python train.py --model="sound classifier" --noise_aug=0.01 --spec_augment=true --arch="transformer" --head_dim=16 --num_experts=8 --lr=0.0015 --batch_size=192
Rows from block 12 of a small sound classifier, named by matrix and row number. Rows with one number belong to one neuron. Each number is 128 + 24 x the weight over its row's rms, rounded and kept within 0 to 255. All counts start at 0. Numbers have three digits each.
Before each neuron's rows are labels from the 100 clips, of 14976, where the neuron reaches its largest size: "responds to" is what is common among them. Only what is clearly more common there than usual is listed. The data: phrases spoken by 400 fixed synthetic voices. In brackets: how many of the 100, against the usual share in percent.
# gate: MLP gate (model.blocks.12.mlp.gate.weight, 576x192), inputs 96-191
# fc1: MLP up (model.blocks.12.mlp.fc1.weight, 576x192), inputs 96-191
# fc2: MLP down (model.blocks.12.mlp.fc2.weight, 192x576, transposed), outputs 96-191

responds to: child-like voice (84 vs 22.4)
gate.571:108142110140115144177133137169079097140137130125096120170140134142092129126064128095131081099141144051099136162138099128124102114109096114135100102104144135131148159135136131155146113085143150136128100108086119107097157105115123110117130111138110127125142124123136143121116139129132169091
fc1.571:155168125181085152119116117132122151138144122171160123144106120131147116139109149107153132105109101110155132130131133128132131128130173154152127110092137105072110133118208123108158129118122126111128104122126114121161082143125128125118120136091111151157159118102145117132110081146126140121
fc2.571:134105130087158124097110157116143119156115181132147157131160131128133131165181130144106123126127115143168141097122160146201141160130160112117136129168096137172137161057115147123134120144121101116117142121133139121118153119152133141109152116114117127123099121148139112139124120223145108143

responds to: low voice (61 vs 24.7); wide pitch range (61 vs 26.4)
gate.66:147078142115147156109131118109079123099127126083124104109134132144125102140133094137090116146113147105083124139091120090114147085143123124083127111121130149147108113122118167086134150105065100107171133136115128077074075124114126118143109120105113086130144129135126110117111127140106109133
fc1.66:137138124126138093136115125174109111147109117145111106141078128104125124168177129103128148098114186142139143093079095137114127097154150118135114093128132083125132120127125095124150160052088130081125127115132091118129161114117149125139080110136154119082135132090127110122112112141096160137
fc2.66:062135102128131111130068161144147120169117095134132145153110166047122127132121121124120094134172142121095123113154160126138142096132120108111168128126142122063118171096113122138150108153135111146097099152132141138122075128143057162147092106100140134157112145090106124105126106151117114127

responds to: child-like voice (88 vs 22.4); wide pitch range (66 vs 26.4)
gate.510:153077096120146132130124115158136168106134155091134127103111159108100109121158108143132123166163125104109142117143102128138129066152130118107148113135109122162095169161141148155054124140137099131159134137139110127083106112106152118131148127149109129131101156149098105117106152121153153129
fc1.510:133159124133126148128126120096155135162127109111101102179127135132139125113128135103116126147116160149157154183153156132084144153109140134137118146119107150117185096141110156132128156099100168161156136132131175125162146164150102122144115140145154119114133103131191159137133137131132132120
fc2.510:154159141144131140131118083115110143114111125173143119140092136104143145097134123131121159141119115128138142086105148131110140137104082139096111132094127091132177135112069107153082177122137132135058111158114117156127111110095135159128140114139145102083163125094119132141161139115187165134

responds to: child-like voice (53 vs 22.4)
gate.401:121138116136143126122177075122130095124138131146121123150135123163115137123106167137160146113134132088097062165097122099100072124147094155120065090074127139151136137110150124113061129129140103126114125126090128131105114131124127160085080111115095098131106135129139080090162117090095112116
fc1.401:096098110112162117136162134119166147061118099089111144153145126128107087115122100167152135140114112095107082123162128117104115132128110146184128098126106108091099092083160127128083134192128142147136151132108148114131106118158112123129117119144141106139117142162139110108137123173151167108
fc2.401:109137119091134133128079139118128097150118108062121137179124128137140156115141125118122157133169162133130134163136118141094136109101126139137090135112143094122101103149050129125144109131094130148130134133114158095127153156110137122099095095116157125122081118120160111122145179151188139106

responds to: high voice (52 vs 24.4); pink noise (41 vs 12.3); white noise (41 vs 12.7)
gate.95:145133143129178140129181100195137173151153132147152157149164087148142169170148122115130178141116159121076138166096131136111132122110109110171111141117135106116098127152130146106110154115162091093114139094111128116111114125123105132118136113116125118150143111113125125117119149130166154128
fc1.95:111129177170120132140148147146141148151112117192198117161132152131130111090148131112160146124120155139097132135097117111074146118127133102111132127130140114107165113144152155093122164105121113153167171142134135139118137172132141133161118099146126144144152148093198165153153141159129092134
fc2.95:114161158114136100138122144107135119129093115175134143150098137100109100127137133122107080175120162092110108129128118094145134135086091125113119157134106117142132148128128145129118168131130122157118126089116161135140131115138104123130124118190148087101176112161109130166119189143200107104

responds to: child-like voice (48 vs 22.4)
gate.390:103119123137132151128109115106157104127153089163178119129154161168109152135142148157167152101107107089104074124125088097131080095088126103128093123102146120151096149138139133158113090139120116122130144134083134115162139120110117110123101134108129091073079111135121132132174132157114115094
fc1.390:098085101111164123116077126122141113154149115099134167179122087094106124121157101111090120151148101143161130146139151075145138122114111111154174124137104108143135149120106146155149111126138145149127113132137136101105129114126114129146130110137116142129162141161183122122118120131104163069
fc2.390:143156114147106128166126124087144123136126125172139114126087170122120110088109133121135138164143115133160104132145132139086110133111119124154112145126132133144132096103129128130128129139145123147091177117158089121138168140101167144130178098137159165136142098150097113128109147137069139141

responds to: low voice (64 vs 24.7)
gate.444:124105072106178136132114140190141121128140141147134139116156164111141151136130118100148149137161109147124157099164144159119131148114102097134165133146093116146103121156140110110117126159137094084137127148163138132125183116140121152119111092139146143097160167139119148118120145167142145133
fc1.444:126125112141128128162125132195114104088135140184143102127123125131099181133072085092140111093116127140111103125112098116139119128117127141083164088127164111141148158117150092118149098126145061077118090128133139110114172126101107124071102115109139134121105153073120126132166146141157130147
fc2.444:146110110134078173164115147116165109116131125092157109119092105136118116129099127146123144187175097121150125116129146128102119131177149120098140124121141150092164119167113177158120119138129178152138149155103125132139123148139104129177142175149089147153166114156164120124140115085112116153

responds to: low voice (72 vs 24.7)
gate.128:117124116112143133094169115093157119135118156151134133106143123118149143119107138142139138100083070139125097104143133118102125134129143164108137062136101118110134074131114136094105140162097106150112132135136123095136129136105089134089137133113163162152158139168121123100107133128184126134
fc1.128:069132146110113141135138113146157095147124113122090116125124138120113148111123171135205124134101114191133176171118128114122128155123138179103145133143139116121155107138115147153131095122099118155138113116139132120141104123105072150123113091140147169114144101142131148120153137126144104107
fc2.128:087150133100107128144115156140143133140117120073145122138105095135126119122161123125140167132126174088158132107114122109133111166088103075131105150120113095155130098162130112142145100107129127137083139120117169111117122122135119082126130119199136106155116124099159147117089131138099061130